python train.py --model="model that answers yes/no questions on an image's attributes" --dataset="procedural textures in two colours, tilted and lit" --train_examples=48750 --image_size=48 --crop_scale_min=0.8 --horizontal_flip=true --translate=0.12 --questions_per_image=8 --encoder_arch="convmixer" --encoder_norm="batchnorm" --encoder_activation="celu" --encoder_patch_size=4 --encoder_depths=[16] --encoder_kernel_size=5 --encoder_widths=[256] --fusion="cross_attention" --fusion_encoder_width=128 --fusion_encoder_layers=10 --fusion_encoder_norm="layernorm" --fusion_encoder_norm_position="post" --fusion_encoder_activation="gelu_tanh" --fusion_encoder_mlp_ratio=4 --fusion_encoder_head_dim=32 --fusion_encoder_fused_qkv=true --fusion_encoder_bias="qkv" --fusion_encoder_qk_norm=true --fusion_encoder_parallel_block=false --fusion_encoder_inner_norm=false --fusion_encoder_drop_path=0.05 --fusion_encoder_positions="sincos" --fusion_encoder_cross_attention_every=1 --init="lecun_normal" --residual_init="none" --optimizer="muon" --muon_scale="original" --learning_rate=0.017 --momentum=0.9 --nesterov=true --orthogonalizer="newton_schulz_5" --adamw_lr_other_params=0.0028 --max_grad_norm=3.0 --gradient_noise=0.1 --max_steps=9300 --batch_size=512 --epochs=97.7 --lr_schedule="cosine" --final_lr_fraction=0.01 --warmup_steps=460 --weight_decay=0.02 --adamw_weight_decay_other_params=0.05
Rows from block 6 of the image encoder of a small model that answers yes/no questions on an image's attributes, named by matrix and row number. Each number is 128 + 24 x the weight over its row's rms, rounded and kept within 0 to 255. All counts start at 0.
Before each channel's rows are labels from the 100 images, of 14848, where the channel reaches its highest value: "responds to" is what is common among them. Only what is clearly more common there than usual is listed. The data: procedural textures in two colours, tilted and lit.
# pw: pointwise conv (encoder.blocks.6.pw.weight, 256x256x1x1), inputs 43-85

responds to: seen at a slant; red; rays
pw.156 [100 112 135 123 102 128 139 135 143 136 149 166 115 123 108 113 100  92 123 103 128 168 131 120 148  98 155 129 101  93 124 147 117 127 155  99  91 155 144  97 127 138 172]

responds to: rings
pw.27 [173 147 169 175 171 135 161 129 110 131 173 117 160 121 112 129  94 123 138 128 121  89 129 148 112 153  75 126 139 142 134 111 136 142 149  99 116 156 118  71 135  54 105]

responds to: coarse scale; checkered
pw.169 [153  90  94 139 130 157 135 150  83 120 161 104 138 139 142 125 116 130 132 106 106 108 188 115 149 155 108 141 145 116 120  91  84 125 121 172 141 154 159 121 141  89 129]

responds to: triangles; checkered
pw.177 [168 131 108 108 144 187 141 142 178 126 145 130 119 129  87 156 148 104 144 166  84 141 144 109 136  99 158 104 107 170  85 108 153 151 105 123 113 127 144 141 118 120 132]

responds to: seen at a slant; orange; black; pattern colour: orange
pw.103 [141 121 111 113 117 112 117 126 108 153 103 145  66 173 118 125 169 123 146 114  99 104 108 153 118 123 146 148 133  75 126  84 134 139  76 154 160 153  86 119 171 141 158]

responds to: red; pattern colour: red
pw.1 [126 127 121 107 103 121 104 142 113 113 131 138 121 115 153 151 104 149 140 123 194 135 105 129 136 172 104 110 137 188 180 115 129 112 128 200 107 136 124 150 119 118 134]

responds to: blue; white; ground colour: blue
pw.56 [104  98 113  94 140 186 126 147 152 112  84 122 121 119 114 134 130  97 138 115  95 137 109 163 153 182 127  95 101 162 138 120 168 126 131  92 118 100 175 183 113 109 124]

responds to: rays
pw.50 [ 78  99 133 118 167 195  83 122 121 136 113 121 140 117 145 148 135 115  94  96  93 122 118 137 125 119 113 112 122 156 108 118 127 146 181 157 113 148 123 173 126 119 138]

responds to: checkered
pw.167 [103 133 122 133 130  88 121 138 114 162 154 118 177 155 142 145 146 113 127 120  68 106 127 132 132 120 103 109 146 174 157  97 124 125  70 120 132 118 126  88 121 132 161]

responds to: honeycomb
pw.113 [144 121 121 108 130 167 125 100 142 108 167  59 117 119 124 120 114 160 117  94 113 155 125 127 137  98 134 124 141 149 176 184 122 134 117 141 164 108 136 138  71 129 105]

responds to: red; pattern colour: orange
pw.45 [128 156  95 143 116 160 131 155  77 153  98 144 149 141  87 148  90  98 146 135 121 145 106 151 135 112  79 130 133 103 114 164 115  70 101 138 130 144 140 173 132 136 178]

responds to: triangles
pw.8 [134 114 172 144 110 137 130 112 120 121  96 136 183 133 139 152 114 111 149 142 150 140 115  88 165 102 102 102 132 196 146 155 122 131 131 136 104  73 119 152 171 122 131]

responds to: honeycomb; triangles
pw.96 [154 128 133 122 142 150 147 145 104 124  97 139 161  93 103 147 126 168 130  97 118 132 224 108 127 123 129 157 140 112 137 132 144 106 153 138 141 114 119 110 125 124 142]

responds to: seen at a slant; green; pattern colour: green; pink
pw.57 [124  93 121 122 135 137 132 133 124 118 138 105 107 131 135 163 115 114 112 134 150 113  97 143 108 148 159 129 150 133 148 119 110 143 108 164 147 101 126 100 147 150 145]

responds to: rays
pw.141 [151 139 135 138  92 145 134 114 179 153 117 148 126 129 104 110 124 169 130 124  94 167 101 107 123 113 106 133 126 107 151 117  92 130 110 121 154 151 131  97 159 146 133]

responds to: rings; teal
pw.34 [126 133 139 116 190 134 134 167  89 133 122 127 115 142 113 132 157  93  88 124 117 109 157 171  88  88 135 121 125 104  93  87 138 130 139 171 133 140 129 106 142 106 106]

responds to: spiral; rings
pw.172 [124 128 135 124 143 152 152 118 133 103 161 105 122 139 126 122 137 138 121 142 177  81 129 137 148 137 162 113 186 184 109  82 109 159 170 123  98 123 127 106 115 109 159]

responds to: spiral
pw.92 [105  97 109 149 155 154 110 167 116 114 139 162 169 101 161 115 154 156 135 166 113 145 163 131 115 100 129 132 100 112 133 179 111 154 164 162 117 164 117 126 108  98 121]

responds to: seen at a slant
pw.21 [177 151 119 104 150  86 136 118 150 105 101 122 117 133 103 130 115 137 116 139 152 116 120 102 137 153 112 131 110 136 121 165 133 161 143 131 115 116  89  94 145 134  96]

responds to: black
pw.164 [146 116 169 152 112 148 161 123 125  97  82 158 137 137 162 138 103 118 137 119 151 169 111 136 106 143 144 120 133 111 155 112 123 119 141 195 102 128 157 109 125 136  96]

responds to: spiral; fine scale
pw.43 [134 150 166 141 126 111 127 106 126 102 122 126 141 112 117 156 109 129 126 120 147 117 152  84 126 120 135 163 131 101 129 140 130 121 143 142 143 199 137 122 163 149 129]

responds to: blue; orange; pattern colour: blue
pw.215 [120 164 112 111 115 117 128 114 119 125 161 114 132 105 140 140 147 109 129 202 120 160 118 123 105  87 131 100 155  80 157 168 120 134 114  67 150 114 124 155  91 143 133]

responds to: dotted
pw.235 [129 130 111 130 127 132 101 139  95 129 135 193 102 100  98 111  97 137 120 117 127 137 168 126 121 153 104 144 148 142 106  97 151 102 118 136 120 130 118 136 141 111 140]

responds to: checkered
pw.33 [115 135 178 108 155 125 162  97 107 129 178 115 144 191 168 152 129 129 100  84  86 154  98 127  87 141 170 133  99 112 138 116  99 152  77 173 120 138 115  92 163 106 133]

responds to: coarse scale; cloudy
pw.234 [177 102 123 123 169 109 143  99 140 131  94  99 157 143 142 116 129 112  86 129 121 128 111  78 115  95 141 119 148 102 148 132 145 129 116 104  79 126 136 131 130 126 128]

responds to: red; teal; pattern colour: red; ground colour: teal
pw.222 [142  75 107  92 110 130 128 124 137 122 160 180 147  97 164 175 112 155  91 106 151 118 134 175 155 104  83 101 136 127 147 178 137 133  99 121 118 140 161 156 146 113 125]

responds to: red; pink; pattern colour: red; spiral
pw.98 [105 120 161 138 171 108 136 151  93 182 147  85 150 107 130 129 125 124 127 122  85 167 130 104 102 114 117  94 114 150  95 109 100 108 127 133 128 110 198 118 164 130 102]

responds to: blue; black; ground colour: blue; pattern colour: black
pw.155 [109 128 133 143 196 128 145 165 127  80 113 152 140 147 139  66 148 123 101 124 144  87 115 122  94 105 105 114  78 162 175 137 160 140 162 179 105 118 137 104 178 128  96]

responds to: yellow; ground colour: yellow
pw.14 [167 111 131 130 151 154 127 139  98 137 121 115 115 107 109 158 132 149 125 126 111 160 152 133 163 139 131 123 105 179 139 162 159 137 137 101 159 142 103 100 120 116 124]

responds to: coarse scale; checkered; honeycomb
pw.194 [147 127 147 160 127 129 180 120  72 114 149 135 160 139 156 128 114  95  77 158 135 126 132 126 142 117 160  96 116 134 109 160 142 148  75 176 110  79 116 129 138 145 158]

responds to: blue; pattern colour: blue; brown; ground colour: blue
pw.217 [ 99 193 138 167 123 126 148 108 154 118 161  84 110 132 133 123 128 151 137 152 122 126 144 133 153 138  87 158 143 116  92 141  94  87  86 166 140 117 200 105 126 127 113]

responds to: red; pink; pattern colour: red; ground colour: red
pw.77 [168  87 146 105 168 118 132 151 173 128 135 141 107 185 134 103 114  93 165 129 139 167 123  83 136 145  97 112 156 156 137 108 133 146  99 109 123  82 113  87 113 115 105]

responds to: blue; pattern colour: blue; ground colour: blue
pw.137 [160 162 146 175  81 128 116 102 129 101 139 139 122 120 163 156  87 103 131 113 135 119 101 118 147 106 146  95 148 127 138 160 148 123 129 171 137  99 153 116 141 136  85]

responds to: checkered
pw.229 [149 139 122 119 141 127 111 124 115 150 122 148 156 113 158 148  93 136 157 144 116 106  96 124 139 136 134  77 143 120  95  96 147 148 144 106  78 103 140  67 146 138 140]

responds to: seen at a slant; white; pattern colour: white
pw.224 [165  96 159 118 122  86 117 123 132 134  82 151 140 108 129 168 138 139 110 166 103 127 121 164 163 114 142  93 125 119 127 116 119 150 138 129 119 116 144 134 119 130 146]

responds to: dotted; checkered
pw.183 [109 147 135 104 161 152 105 112 130 114 124 129 102 136 116 160 136 132 138  86  63 116 149 118 111 133 156  98 151 143 138  93 102 103 141 176 145 117 125 120 157 125 112]

responds to: rays
pw.16 [114 130 126 104 198 119 116 137 147  92 150 128 133 126 175 115 143 130 107 126 135 108 129 117 101 174  49 127  96  94 151 132 153 129 156 136  92  61 195 110 119 191 125]

responds to: red; blue; ground colour: red; pattern colour: blue
pw.252 [112 138 117 132  99 155 123 121 142  65  51 174 166 146 130 148 110 128 117 100 129 105 115 111 134 117 157 140 112 112 149 132 116 112 114 114 138 112 141 124 123 162 130]

responds to: black; blue; green; pattern colour: green
pw.173 [135 128 111 141  93 142 119 122 160  65  54  93 137 126 115 136 172 131 111 109 131 126 117 151 139 109 127 124 106  90 133 135 145 133 109 142 155 118 116 107 144 128 111]

responds to: triangles; blue
pw.230 [110 140  97 160 147  98 121 162 122 119  98 150 121 127 101 157 144  82  89 150  96 137 119 135 175 110 118 109  99 134 131 104 153 151 164 121 148 119  99 134 155 131 145]

responds to: triangles
pw.84 [ 97 132 102 146 143 114 124 134 131 161 145 112 132 124 103 126 121 140 112 139  83 125 189 155 112  98 139 197 122 152 168 117  92 148 145 113 101 102 109 136 118  98 122]

responds to: coarse scale; red; checkered
pw.197 [148 104 120  90 122 146 137 132 122 134 170 135 131 180 110 153 189 135 121 143  96 133 139 151 130 148 137  69 156 145 135 122 104 162 124  85 154 128 101 128 179 118 138]

responds to: yellow; green; teal; ground colour: yellow
pw.9 [128 156 139 100 158 141 166 113 141 125 122 132 119 132 132  86 138 136 150  87 145 120 127 146 105 126 126 140  94 115  75 119 173 104 181 149 153 133  52 152 133 157 152]

responds to: triangles
pw.55 [114 115 115 121  96  95 159 179 148  90  71 138 132 171 117 166 120 130 143 106 143 146 139 164 101 113 145 153 129 159 161  92 119 161 131 138 141 144 126 154 134 119 101]

responds to: rings; striped
pw.205 [142 126 120 169 125 152 128 151 119 160 139 140 117 100 142 124 149 141 118 125 161 130 138 123 130 134 114 119 107 120 100 207 131 158  91 127 168  95 113 125 128  99 123]

responds to: checkered
pw.195 [ 91 116 100 144 152 165 155 123 112 146 159 122 139 158 127 160 125 131 128 126 154 107 161 120 111 107 173 139 145 188 160 105 157 122 108 163 139 126 171 117 165 149 184]